Weights of a small image classifier.
Model: 5.23M parameters, 48-pixel images, arch pvt, norm rmsnorm, activation gelu, widths [48, 96, 192, 384].
Training: muon at rate 0.0042, held-out accuracy 98%.
Data: trained on procedural textures in two colours, tilted and lit, 195000 training examples, 7.4 epochs.
Rows from block 6 of a small image classifier, named by matrix and row number. Rows with one number belong to one neuron. Each number is 50 + 12 x the weight over its row's rms, rounded and kept within 0 to 99. All counts start at 0.
After each neuron's rows are labels from the 100 images, of 14976, where the neuron reaches its highest value: "top examples" is what is common among them. Only what is clearly more common there than usual is listed. The data: procedural textures in two colours, tilted and lit. In brackets: how many of the 100.
# fc1: MLP up (model.blocks.6.mlp.fc1.weight, 576x192), inputs 128-191
# fc2: MLP down (model.blocks.6.mlp.fc2.weight, 192x576, transposed), outputs 128-191

fc1.27:62 31 52 32 56 54 46 54 71 38 22 55 50 44 48 53 58 46 47 53 54 48 49 54 59 37 49 67 59 56 39 61 45 49 57 39 61 46 60 29 64 31 54 41 33 41 62 50 58 45 42 73 57 69 36 47 40 71 35 55 14 48 37 43
fc2.27:51 65 56 50 63 46 59 56 55 50 78 55 30 61 60 50 40 24 62 68 50 48 30 45 43 52 62 50 47 46 52 51 38 52 59 60 60 39 39 58 53 62 44 33 49 59 45 70 56 36 52 49 28 49 52 71 62 63 59 54 36 40 53 47
top examples: black (39); orange (37); ground colour: black (26); pattern colour: orange (25)

fc1.19:36 62 53 38 41 45 48 43 61 47 42 53 40 56 50 49 41 45 45 76 57 61 40 54 80 59 38 78 49 46 44 25 39 36 41 39 50 55 47 70 46 50 54 57 38 56 71 33 31 32 41 50 35 28 49 16 56 43 54 65 40 44 27 50
fc2.19:39 40 40 35 53 49 52 48 58 50 57 30 59 46 53 64 54 54 52 44 49 40 55 29 55 45 51 51 52 49 46 58 63 35 62 53 51 39 47 60 40 50 55 44 36 53 45 14 70 45 39 40 42 33 50 58 57 61 48 43 42 48 51 26
top examples: red (83); ground colour: red (75); pink (53); orange (44)

fc1.502:45 33 76 39 64 64 33 49 54 37 36 45 61 44 48 61 52 55 37 58 38 45 48 42 35 24 66 41 47 37 35 52 23 43 38 55 62 30 48 36 40 62 49 54 64 66 48 47 65 54 72 53 32 37 39 73 62 46 39 73 45 34 41 52
fc2.502:44 54 37 83 40 53 50 55 57 44 82 24 50 63 47 43 47 39 63 56 37 54 45 59 42 36 58 54 55 36 24 57 45 43 51 45 75 50 46 41 46 26 41 55 16 51 46 72 43 43 66 53 45 51 45 41 39 49 49 59 45 57 51 72
top examples: purple (58); pattern colour: purple (58); white (47); ground colour: white (47)

fc1.304:43 48 39 55 74 25 49 67 59 53 55 44 65 44 39 28 47 37 49 36 50 58 18 47 73 48 55 42 55 35 38 49 36 22 61 52 46 62 32 47 69 25 27 37 47 59 41 74 40 39 61 61 36 58 79 59 36 67 49 53 41 30 63 75
fc2.304:49 57 47 62 53 51 61 45 44 59 72 32 32 42 56 54 39 56 45 59 59 66 50 43 48 58 24 38 47 29 43 43 30 76 58 33 65 28 56 57 42 56 50 43 44 49 53 55 62 22 60 38 39 59 36 46 57 66 56 61 47 39 64 59
top examples: blue (73); ground colour: blue (73); teal (50); pattern colour: teal (40)

fc1.333:44 36 55 42 63 63 45 45 51 51 62 29 67 50 34 52 51 49 68 55 33 50 61 66 65 46 60 26 46 36 33 55 57 44 66 52 55 39 65 50 37 55 51 62 46 67 33 36 52 57 36 59 36 67 51 58 57 47 83 31 44 32 36 47
fc2.333:47 65 64 76 46 37 23 39 48 48 65 59 57 47 53 60 42 39 48 51 46 48 48 65 45 60 60 52 40 62 58 39 51 64 42 46 58 47 52 53 59 57 42 66 59 53 70 30 57 51 57 28 50 73 48 43 51 55 56 69 55 53 37 40
top examples: red (50); pattern colour: red (29)

fc1.78:42 48 43 18 49 46 41 39 78 54 48 47 62 43 30 45 68 63 66 72 53 37 56 48 42 50 46 36 39 53 44 57 70 63 38 69 38 46 39 65 44 46 57 71 70 45 48 68 56 43 61 68 41 29 44 68 43 53 54 58 34 61 33 72
fc2.78:49 53 42 34 44 38 64 37 59 47 63 53 38 56 49 68 44 49 48 88 40 60 42 53 49 44 53 58 46 57 22 45 51 68 45 64 64 58 39 41 30 54 67 60 71 43 35 67 80 71 42 66 40 40 56 53 67 62 43 57 30 55 33 55
top examples: red (35)

fc1.256:52 64 42 52 47 45 36 48 66 66 27 39 22 56 59 61 23 65 60 68 45 55 33 49 38 72 56 53 70 46 33 47 54 82 50 45 50 46 48 42 52 59 50 55 53 52 58 43 72 57 35 40 35 56 50 40 45 40 44 44 50 55 70 30
fc2.256:31 51 68 69 59 63 42 39 60 65 63 57 62 51 76 52 58 37 60 52 76 50 37 44 36 58 31 76 54 60 49 67 49 64 61 44 32 57 44 20 38 40 58 58 43 56 52 60 54 33 26 45 41 49 47 68 66 41 62 40 43 37 51 68
top examples: purple (62); black (55); ground colour: purple (35); ground colour: black (32)

fc1.224:52 40 62 33 68 43 50 33 75 40 51 45 39 36 42 54 53 27 51 38 45 63 56 40 53 40 58 57 36 66 45 32 33 28 66 63 33 48 69 61 39 40 59 42 37 39 57 69 50 56 39 51 60 60 30 55 81 45 56 58 54 46 64 48
fc2.224:48 84 63 46 48 55 69 47 55 61 47 65 52 64 55 40 55 73 62 44 45 45 51 19 33 60 62 50 59 66 34 43 56 40 53 45 56 52 30 70 43 24 39 60 65 54 45 58 57 57 44 51 59 51 51 60 43 33 28 56 55 43 61 43
top examples: coarse scale (62); green (46); purple (45)

fc1.332:57 50 41 38 33 58 56 40 48 50 47 44 26 39 40 70 84 35 72 54 59 27 50 43 44 46 60 52 65 58 51 54 43 45 46 59 40 11 48 56 47 77 41 40 48 50 59 47 49 74 59 53 54 56 37 61 50 57 59 54 59 63 47 62
fc2.332:80 43 65 24 38 55 56 58 40 50 45 52 50 57 64 59 49 29 43 72 55 44 86 55 53 40 40 47 35 28 47 51 49 41 64 51 37 53 48 55 62 53 50 55 46 58 63 59 59 59 36 41 25 27 50 53 47 60 55 61 23 53 44 38
top examples: pink (35); cloudy (34)

fc1.335:49 54 33 55 70 47 57 53 48 56 44 66 53 41 54 60 70 33 77 45 52 53 36 47 40 49 20 54 55 39 63 51 49 47 31 54 47 40 55 47 69 40 49 44 65 54 38 55 55 50 57 49 72 57 45 43 46 30 39 41 60 37 47 62
fc2.335:54 63 87 41 30 56 74 64 56 36 27 40 32 52 39 25 54 57 62 44 52 67 42 54 51 22 52 74 46 38 59 52 54 34 53 72 31 27 36 52 29 33 52 53 62 56 45 34 58 52 42 50 46 35 36 37 58 35 71 48 26 61 58 38
top examples: blue (76); ground colour: blue (39); pattern colour: blue (37)

fc1.495:52 51 49 67 27 39 69 59 52 41 48 26 54 57 60 52 63 52 32 56 31 59 50 54 55 64 39 66 40 40 41 51 57 26 53 48 69 39 62 63 47 74 45 67 35 76 44 60 51 57 61 69 45 39 42 53 40 56 58 60 64 33 46 33
fc2.495:58 36 42 50 43 24 41 44 61 52 64 47 42 50 39 39 63 55 45 65 63 34 36 47 54 58 52 62 52 43 42 68 60 53 56 39 54 53 56 36 61 56 31 30 72 56 44 70 47 47 46 51 52 28 23 45 50 60 47 53 64 29 55 35
top examples: purple (54); ground colour: purple (54); white (45); pattern colour: white (45)

fc1.545:48 46 44 45 50 50 43 47 65 52 48 49 62 17 53 44 36 38 59 34 50 47 28 40 49 55 46 40 54 48 66 40 32 59 57 57 64 31 31 55 66 35 38 52 55 62 57 38 32 50 51 39 46 40 65 36 39 67 49 52 37 45 45 41
fc2.545:59 48 54 35 71 53 36 38 56 57 59 50 46 68 36 26 59 41 27 57 66 56 24 33 68 76 44 36 57 31 53 48 62 51 46 51 49 50 41 56 56 55 54 48 69 32 48 45 37 26 54 46 71 37 40 48 45 59 61 44 61 39 45 61
top examples: blue (43); pattern colour: blue (25)

fc1.165:51 32 71 57 70 34 61 40 42 60 68 28 47 61 47 31 37 52 39 35 40 35 55 43 75 58 49 49 63 56 33 55 44 49 66 45 46 43 63 70 72 48 48 56 50 54 70 55 31 59 42 47 66 51 54 62 64 70 48 46 42 53 49 38
fc2.165:58 45 51 30 59 52 45 42 71 63 57 35 45 55 49 65 50 59 67 76 47 48 63 66 50 51 55 34 61 20 52 28 40 46 78 66 42 55 39 41 45 48 46 48 53 39 54 35 59 43 60 77 46 66 38 43 54 41 85 66 51 15 47 36
top examples: blue (59); cloudy (39); pattern colour: blue (32); ground colour: blue (27)

fc1.536:47 45 64 57 62 65 47 29 63 44 70 51 81 57 57 37 21 75 63 59 63 48 41 74 58 71 51 55 43 30 64 48 55 63 46 45 32 61 54 46 49 51 36 52 61 40 58 49 54 43 66 45 54 33 65 29 67 48 39 36 63 30 64 25
fc2.536:55 60 64 55 65 63 49 42 58 72 52 45 34 55 65 54 32 41 21 64 56 53 36 68 44 67 49 59 37 36 46 53 34 30 49 38 39 40 49 54 56 45 37 47 50 33 56 64 60 46 73 31 21 28 36 34 58 57 67 40 46 37 65 29
top examples: pink (97); pattern colour: pink (61); grey (48); ground colour: grey (37)

fc1.82:42 52 54 56 63 37 53 37 34 54 52 56 38 47 61 55 13 56 74 46 45 55 62 47 69 45 40 47 39 45 41 51 54 62 56 66 59 56 71 50 33 53 55 51 62 48 47 51 62 47 47 61 34 62 44 32 53 28 82 66 59 56 25 40
fc2.82:42 61 47 48 22 49 50 33 74 30 55 59 41 49 32 42 48 48 53 67 62 47 52 46 63 37 53 55 49 42 37 35 20 53 57 55 61 38 65 35 44 53 55 52 59 76 41 69 49 32 41 21 49 43 50 50 56 49 56 38 34 63 39 45
top examples: cloudy (51); red (36)

fc1.275:59 63 63 47 40 28 44 58 52 32 61 41 33 43 41 50 51 41 64 39 57 67 60 46 48 42 49 47 56 76 48 45 48 52 63 46 50 55 68 41 25 59 63 58 46 60 54 54 34 51 20 35 62 45 28 55 48 53 41 74 61 70 59 49
fc2.275:45 30 58 60 50 61 49 41 38 68 37 47 48 46 56 57 45 39 41 64 40 72 48 59 38 38 60 38 44 31 38 55 55 50 63 45 55 47 63 33 66 32 43 57 51 46 49 34 60 47 58 50 28 43 83 20 51 52 58 45 56 54 50 40
top examples: pink (48); red (41); pattern colour: red (28); pattern colour: pink (26)

fc1.339:63 61 66 56 51 36 64 46 49 52 41 41 39 51 53 44 23 27 43 66 46 64 51 56 30 66 42 66 58 70 30 57 51 53 51 30 47 58 35 58 49 46 39 55 53 48 59 54 46 53 67 40 41 32 55 63 39 60 53 41 25 50 43 43
fc2.339:41 43 63 54 27 54 54 63 57 29 14 60 56 61 64 57 62 56 52 41 61 51 36 46 50 62 72 35 54 59 45 56 58 47 31 45 23 57 63 57 36 40 55 46 40 53 50 47 57 53 44 54 61 38 47 47 56 59 39 73 35 62 48 59
top examples: red (60); green (49); ground colour: red (32); pattern colour: red (28)

fc1.109:53 65 57 56 35 66 53 53 45 49 47 60 75 39 54 54 41 53 60 67 40 53 48 49 53 74 38 73 66 41 54 43 60 46 43 68 67 55 49 30 60 60 57 54 49 68 46 54 58 52 68 69 67 41 36 45 59 55 52 45 64 56 63 40
fc2.109:65 44 80 40 74 62 40 27 34 64 58 39 74 36 44 58 36 62 61 51 47 51 44 84 46 67 44 57 59 50 33 70 64 51 29 59 38 61 52 59 47 29 55 55 61 44 52 43 58 56 40 69 62 48 48 54 46 50 63 30 55 53 69 47
top examples: cloudy (31)

fc1.413:49 59 69 45 49 61 51 52 56 30 48 34 67 48 49 38 51 49 34 60 43 68 35 50 51 64 37 70 63 42 57 50 67 45 53 49 71 57 56 53 36 61 43 72 47 54 52 62 72 55 68 34 68 33 48 38 34 37 55 48 65 80 42 31
fc2.413:57 44 45 51 64 47 42 47 58 40 71 42 19 48 52 54 42 50 29 54 27 59 44 30 39 56 44 45 61 56 18 63 44 48 37 27 55 35 47 35 49 33 63 46 73 53 40 74 43 49 69 57 63 49 42 52 50 50 38 43 44 30 61 65
top examples: purple (60); ground colour: purple (60); white (59); pattern colour: white (59)

fc1.385:40 60 51 38 57 49 58 49 63 39 32 44 39 53 66 43 58 72 55 54 40 42 73 38 56 43 53 58 43 58 56 51 66 22 41 48 46 66 41 54 36 52 62 53 52 38 55 46 53 76 65 56 58 48 56 43 40 68 80 42 27 32 36 68
fc2.385:46 50 34 64 31 50 43 43 60 63 33 31 55 68 64 23 42 62 35 54 47 28 45 48 61 46 58 36 48 63 53 60 49 70 32 46 38 38 52 55 62 68 42 43 48 45 53 33 33 32 44 57 31 59 63 39 45 65 43 61 33 66 37 31
top examples: black (66); pattern colour: black (41); white (38); ground colour: black (25)

fc1.3:61 59 30 61 50 46 56 62 46 74 62 52 43 42 41 48 93 37 55 50 49 59 37 49 46 69 29 65 67 57 55 54 53 73 43 43 40 48 54 46 45 41 60 29 63 55 51 64 38 47 44 57 53 58 21 54 65 59 27 37 54 37 57 32
fc2.3:47 54 45 65 66 36 61 34 56 29 51 32 51 44 35 23 34 58 49 44 72 51 57 34 55 68 41 57 39 64 36 64 54 58 59 45 54 41 75 59 45 46 65 55 34 44 53 62 44 43 32 65 47 48 62 40 53 69 75 32 19 51 60 58
top examples: coarse scale (68); black (64); pattern colour: black (47)

fc1.316:26 41 55 45 39 91 47 27 59 63 51 58 46 45 68 46 86 48 33 60 58 71 37 48 53 54 41 58 49 51 47 36 33 49 40 45 57 35 35 43 53 62 42 54 52 59 54 51 48 43 40 34 35 36 49 13 61 42 49 69 46 65 37 68
fc2.316:57 77 59 39 70 56 53 52 50 56 60 68 55 48 83 60 37 52 46 33 48 61 77 56 27 22 49 59 42 57 45 65 51 41 38 26 60 45 57 53 54 54 36 50 46 51 50 57 37 44 65 62 86 47 41 55 57 64 65 68 57 63 53 76
top examples: red (58); purple (50); orange (47); pink (45)

fc1.23:54 41 72 40 16 77 57 61 64 62 59 42 69 46 50 74 63 42 55 50 36 43 40 41 34 49 62 38 35 44 48 63 77 50 53 45 51 44 63 39 36 51 67 55 57 68 47 50 72 43 30 46 63 47 50 62 58 52 44 28 64 66 50 58
fc2.23:36 62 34 52 60 46 45 47 34 54 39 30 38 67 42 64 51 53 46 66 38 40 42 68 73 72 51 41 41 56 49 44 39 50 33 42 68 50 39 58 47 28 48 53 38 24 51 42 65 62 62 37 18 37 67 32 56 41 53 74 38 55 54 53
top examples: teal (64); red (49); pattern colour: teal (42); ground colour: red (41)

fc1.571:56 34 64 51 55 43 64 54 33 33 60 48 39 36 48 32 63 43 43 46 45 36 49 52 58 48 47 34 31 38 54 68 54 26 43 81 46 47 50 79 42 67 30 25 46 60 51 58 73 50 50 35 43 61 48 59 50 44 40 35 40 57 52 50
fc2.571:49 51 57 54 60 60 52 50 52 66 37 61 63 78 45 60 47 77 29 45 47 49 47 73 49 61 30 52 54 61 74 24 64 69 51 29 56 59 60 40 41 39 67 65 45 59 41 21 34 53 54 56 29 49 57 59 48 54 60 74 63 47 54 22
top examples: pink (60); ground colour: pink (57); brown (37); pattern colour: brown (32)

fc1.209:31 63 69 36 26 55 48 59 27 57 44 48 46 72 57 37 66 65 53 63 67 56 72 48 45 37 42 35 53 48 57 38 39 64 51 50 54 53 69 41 51 47 44 65 66 33 52 53 56 36 57 58 44 54 56 66 35 43 33 41 49 58 29 55
fc2.209:52 53 39 31 62 46 36 39 37 41 55 33 45 59 62 30 59 28 47 59 59 54 79 50 49 50 61 58 49 61 65 55 52 54 61 43 43 68 66 43 44 79 53 44 56 37 68 59 72 44 31 67 58 51 53 41 60 49 67 40 63 35 36 45
top examples: black (55); ground colour: black (36)

fc1.445:52 43 54 57 37 45 59 68 47 41 39 70 50 19 45 49 45 56 39 63 42 36 50 65 72 55 40 60 46 65 36 53 40 49 43 42 64 56 41 44 49 52 55 14 30 36 63 49 34 50 72 56 70 52 54 50 48 28 43 59 48 61 63 52
fc2.445:57 42 51 45 67 63 43 61 44 33 38 43 53 67 59 34 25 71 31 46 81 68 49 45 60 65 46 31 49 52 51 51 37 56 48 28 55 36 55 69 39 27 76 55 59 41 47 43 50 31 65 63 54 42 56 64 66 36 56 50 60 40 42 37
top examples: blue (42); pattern colour: blue (41); ground colour: brown (32); pattern colour: white (29)

fc1.206:59 54 47 74 65 55 52 45 40 51 55 58 37 50 47 58 41 40 46 50 52 45 57 33 60 34 49 43 45 47 29 57 62 23 52 63 43 51 32 55 52 44 67 54 49 33 62 49 37 59 39 50 43 41 34 47 29 58 56 23 43 39 50 39
fc2.206:41 57 62 41 31 39 54 31 64 64 38 41 27 34 55 54 40 50 55 25 48 36 59 90 37 64 47 45 57 42 55 74 58 56 36 48 67 58 56 75 48 57 55 51 64 65 59 52 43 35 31 54 60 46 46 44 50 43 44 69 58 42 51 59
top examples: red (49); orange (48); purple (43); yellow (38)

fc1.205:62 22 58 42 45 37 48 47 54 48 59 35 41 64 34 59 52 42 64 51 33 55 24 62 54 49 57 38 50 45 56 48 44 26 44 55 62 58 49 58 57 38 44 32 41 64 72 49 50 54 41 31 46 54 41 48 36 50 32 57 61 60 48 46
fc2.205:34 24 67 21 33 31 45 56 78 37 66 51 51 61 35 66 57 33 62 49 54 63 38 57 43 52 68 48 44 75 39 65 38 26 38 47 60 55 45 46 49 33 32 54 58 46 50 40 43 49 53 47 65 46 62 65 41 50 42 51 58 48 67 32
top examples: cloudy (31)

fc1.443:64 70 51 47 73 59 41 63 44 46 44 31 45 47 48 33 56 49 48 66 41 57 38 36 59 57 52 47 58 49 72 36 36 51 60 40 52 40 55 76 45 51 49 50 36 59 57 68 66 51 28 34 46 17 45 31 44 41 56 47 34 64 47 27
fc2.443:89 65 55 35 71 50 57 46 33 29 41 38 71 40 73 44 57 44 68 53 67 54 44 35 57 65 62 46 43 63 78 59 30 60 62 43 37 44 63 61 64 60 44 49 51 27 55 60 61 49 53 37 67 45 67 57 43 43 62 43 56 48 68 50
top examples: red (96); ground colour: red (77); yellow (70); pattern colour: yellow (54)

fc1.517:52 46 65 64 42 57 51 55 66 73 62 65 57 52 48 57 35 71 64 44 48 43 64 54 80 59 53 46 50 56 40 43 54 35 70 64 12 64 47 51 46 43 34 41 62 42 44 54 29 52 61 60 56 55 41 47 29 53 55 37 54 68 53 39
fc2.517:30 36 69 44 46 41 65 37 29 49 41 60 37 42 49 55 58 44 44 69 46 34 53 44 64 23 36 71 40 78 52 35 43 74 53 53 73 48 56 50 35 46 47 67 39 46 57 46 69 51 60 63 69 60 66 42 60 48 71 37 42 50 29 45
top examples: blue (42)

fc1.76:60 37 36 45 49 51 42 55 60 45 54 65 54 43 32 67 63 50 43 45 45 45 68 43 49 42 63 35 64 37 38 74 52 64 69 52 50 59 54 48 62 57 71 34 44 47 51 66 66 42 65 47 43 66 58 50 51 49 64 49 26 48 61 50
fc2.76:38 62 48 45 66 60 36 40 77 37 61 39 67 39 44 43 58 64 57 39 34 42 42 68 70 43 54 56 49 39 45 54 49 52 48 57 55 53 67 51 37 55 39 58 38 47 50 40 55 59 44 53 45 42 52 43 40 44 44 41 77 40 42 55
top examples: black (46); white (39); ground colour: black (36); pattern colour: white (30)

fc1.163:50 46 52 53 59 47 53 58 65 47 46 12 72 33 42 51 57 51 49 71 59 43 57 52 74 55 43 54 47 58 60 69 52 69 61 57 34 59 66 50 51 66 44 56 63 76 37 51 40 59 41 44 20 48 51 53 75 52 46 42 43 57 34 29
fc2.163:58 61 17 35 71 48 48 49 59 70 23 61 41 61 65 51 29 50 67 49 41 40 33 49 53 66 52 63 54 42 40 58 36 59 35 64 55 63 58 73 68 43 47 37 39 54 45 57 59 49 50 52 51 60 46 41 49 43 49 42 27 51 56 46
top examples: black (78); teal (70); ground colour: black (41); pattern colour: black (37)

fc1.251:55 40 52 32 33 25 59 58 53 51 53 31 44 35 48 51 63 71 66 58 48 44 62 60 60 62 33 91 41 43 45 33 41 36 74 49 47 54 57 59 71 63 55 32 34 66 38 41 37 37 27 27 47 63 64 58 43 70 47 30 34 82 43 37
fc2.251:52 33 50 53 59 55 59 83 52 68 42 56 50 31 50 53 42 46 42 62 42 33 41 59 53 39 63 66 47 47 47 80 33 35 61 38 59 72 14 35 51 43 29 50 46 46 39 88 39 68 64 60 56 68 58 57 49 65 57 46 57 67 50 64
top examples: black (62); pattern colour: black (62); blue (50); ground colour: blue (50)

fc1.236:46 44 52 65 46 38 46 80 62 71 47 32 66 48 56 60 36 33 70 43 43 62 42 45 57 56 51 51 62 78 55 27 41 44 66 55 58 55 20 61 74 57 57 59 56 33 52 64 57 36 59 32 32 37 33 54 71 59 29 43 70 33 46 61
fc2.236:53 67 75 36 25 44 61 54 61 39 71 62 50 63 35 36 59 45 55 53 64 45 57 55 53 55 45 57 50 42 49 52 56 42 22 41 42 32 46 50 42 45 29 43 67 60 44 49 43 59 64 45 58 48 72 47 47 39 39 42 41 33 72 56
top examples: green (50); pattern colour: green (29)

fc1.96:66 47 58 41 52 36 29 57 79 53 51 49 48 41 57 52 76 37 56 61 47 58 40 54 49 50 49 51 44 50 53 43 47 63 65 24 49 53 67 52 57 53 64 60 37 49 42 44 54 51 46 46 47 53 58 51 55 35 55 52 75 56 64 57
fc2.96:73 50 52 50 59 49 47 41 43 65 55 57 37 63 46 40 52 75 57 52 83 48 53 44 48 58 36 61 41 56 70 51 59 36 66 35 54 56 58 46 36 41 76 29 32 54 42 47 79 67 45 51 44 63 48 36 50 41 51 66 76 62 54 61
top examples: coarse scale (63); blue (61); ground colour: blue (48); pattern colour: orange (28)

fc1.278:60 65 74 59 66 51 64 65 77 47 66 45 31 44 49 49 37 25 50 56 70 47 50 51 15 49 71 51 46 72 63 52 61 58 23 31 41 63 43 46 49 55 55 37 34 65 46 33 48 29 41 61 63 56 49 63 60 60 50 48 49 51 28 37
fc2.278:46 54 58 61 14 66 49 26 52 41 45 30 51 59 72 55 44 53 69 46 58 62 37 49 37 36 48 55 51 43 63 38 77 58 56 33 76 41 58 35 43 61 65 51 56 78 48 39 55 30 69 26 58 51 41 47 56 38 41 30 34 55 67 21
top examples: teal (98); green (97); ground colour: teal (68); pattern colour: green (67)

fc1.410:37 52 57 63 58 48 69 36 61 75 56 44 38 43 40 68 34 64 47 52 55 58 55 43 59 39 66 62 73 68 29 32 63 54 50 57 44 48 41 61 64 47 37 61 49 47 41 39 39 57 36 49 46 34 43 77 46 54 45 27 65 55 31 36
fc2.410:46 53 50 63 32 51 59 54 51 51 32 41 76 37 54 52 60 46 56 48 70 33 27 54 51 29 32 37 55 52 46 33 24 47 60 64 65 77 54 33 47 62 46 66 34 70 66 53 40 30 41 41 50 44 60 42 34 41 49 67 26 37 38 69
top examples: teal (45); red (44); pattern colour: red (26); ground colour: teal (25)

fc1.555:54 53 35 47 60 55 46 66 59 36 27 47 66 60 47 52 30 52 64 61 44 35 55 55 50 71 48 57 44 49 62 41 42 59 75 57 42 60 58 51 53 57 47 66 58 34 15 43 72 43 50 50 65 33 44 62 53 62 55 47 32 29 70 47
fc2.555:17 48 67 39 37 54 54 54 64 48 72 68 39 64 45 78 65 37 62 45 64 40 44 38 50 36 56 74 54 31 50 47 52 58 34 51 37 36 64 44 70 50 48 50 34 42 58 40 46 57 25 56 51 67 53 47 55 52 60 33 69 51 37 50
top examples: purple (66); red (64); pattern colour: purple (34); ground colour: red (33)

fc1.302:55 57 47 62 41 37 56 25 55 54 44 43 48 40 36 37 45 57 49 46 63 30 50 44 50 48 44 38 52 41 56 43 46 55 41 50 75 49 29 45 44 42 46 60 56 24 29 60 69 42 59 47 51 46 33 84 45 50 47 45 36 71 51 50
fc2.302:74 49 51 30 52 45 33 46 48 45 41 63 48 42 40 54 40 61 66 72 42 51 56 38 56 47 58 46 32 53 43 62 51 66 45 24 52 60 54 52 48 59 53 55 41 64 55 29 52 52 54 54 44 57 45 16 66 62 71 60 44 50 20 52
top examples: coarse scale (61); pattern colour: grey (29)

fc1.416:70 57 40 28 83 36 41 36 69 61 60 46 68 38 53 38 24 53 43 26 44 67 45 40 40 44 68 59 46 74 49 50 54 55 57 53 53 51 65 64 54 28 47 57 51 45 46 51 42 34 29 40 38 41 53 61 45 63 38 47 41 32 34 42
fc2.416:65 44 45 56 47 56 51 47 62 42 33 29 50 42 83 53 52 71 39 49 55 49 71 46 46 39 44 43 61 49 51 40 43 67 62 54 51 45 52 59 41 18 34 55 33 35 53 37 41 22 51 66 75 36 21 60 48 50 47 32 64 21 63 41
top examples: coarse scale (63); blue (62); yellow (41); pattern colour: blue (31)

fc1.324:74 41 45 43 89 56 44 34 50 62 74 50 38 26 63 33 34 31 46 42 58 63 48 57 51 49 44 69 55 65 47 35 52 55 44 56 55 45 63 64 45 36 42 55 59 57 52 42 45 55 20 62 60 53 36 45 62 37 44 32 24 49 54 42
fc2.324:50 51 34 44 39 59 47 41 43 53 43 47 62 40 60 24 50 61 39 62 58 31 67 39 38 55 37 52 47 46 34 19 41 57 62 59 58 54 27 49 49 25 64 46 62 65 46 69 42 07 40 44 68 47 26 51 52 38 63 63 36 31 76 41
top examples: cloudy (41); black (39); yellow (37); ground colour: yellow (27)

fc1.227:47 49 67 47 75 33 41 49 57 62 52 40 45 77 53 30 29 53 60 50 48 33 60 49 42 44 66 33 49 63 50 46 59 46 36 39 32 55 51 55 38 60 29 49 59 51 63 57 24 44 63 46 33 50 59 33 56 59 42 54 32 49 48 60
fc2.227:53 46 38 46 00 45 52 50 73 53 53 44 44 45 34 47 42 66 47 44 45 67 55 73 73 57 43 69 58 42 57 49 42 39 67 20 24 53 59 41 60 52 63 36 56 53 54 70 51 67 42 56 44 50 34 63 39 42 49 59 70 47 51 51
top examples: coarse scale (61); black (45); pattern colour: black (26)

fc1.371:72 56 39 61 39 25 37 51 44 69 35 62 58 56 46 34 50 45 43 63 58 43 37 59 39 56 39 45 47 50 42 45 49 49 35 71 55 46 45 66 65 55 62 66 41 55 51 67 46 47 38 46 51 46 09 43 73 43 59 48 44 34 35 51
fc2.371:51 52 72 49 67 69 48 43 59 29 31 32 53 55 67 65 62 65 51 54 36 62 52 66 65 47 51 69 53 68 53 56 66 64 55 45 28 53 57 52 67 51 65 39 50 47 59 32 67 55 57 44 47 53 63 56 39 55 57 57 58 60 73 64
top examples: purple (39); white (36)

fc1.397:61 43 43 55 65 43 56 64 47 47 46 52 39 59 71 53 23 47 68 67 59 50 68 51 60 39 56 64 51 47 62 60 45 39 61 60 45 52 53 20 51 60 58 45 50 66 40 42 36 61 63 32 56 35 64 54 49 65 49 53 47 36 49 35
fc2.397:32 50 55 37 65 53 53 37 44 25 43 44 56 66 63 47 34 51 34 72 35 59 46 45 13 55 21 62 63 41 58 30 41 57 32 34 58 66 54 56 70 37 40 54 39 39 60 35 52 49 58 60 57 40 29 66 54 41 55 69 58 49 53 41
top examples: pink (66); pattern colour: pink (64); brown (53); ground colour: brown (51)

fc1.479:58 50 62 48 52 39 58 54 57 52 48 70 46 38 45 56 47 65 36 66 59 58 54 49 33 62 60 40 39 54 31 43 42 65 50 43 60 61 28 39 69 43 59 26 51 53 52 61 45 52 61 43 54 41 65 33 59 53 52 58 47 42 57 69
fc2.479:58 64 49 79 40 67 53 49 59 29 40 60 52 64 59 39 46 52 43 53 43 74 27 49 45 42 69 49 59 37 48 42 76 74 87 63 60 42 64 56 33 36 28 51 46 41 50 51 63 41 53 63 54 52 48 47 45 57 50 43 36 49 37 70
top examples: purple (47); yellow (41); pattern colour: purple (41); ground colour: yellow (36)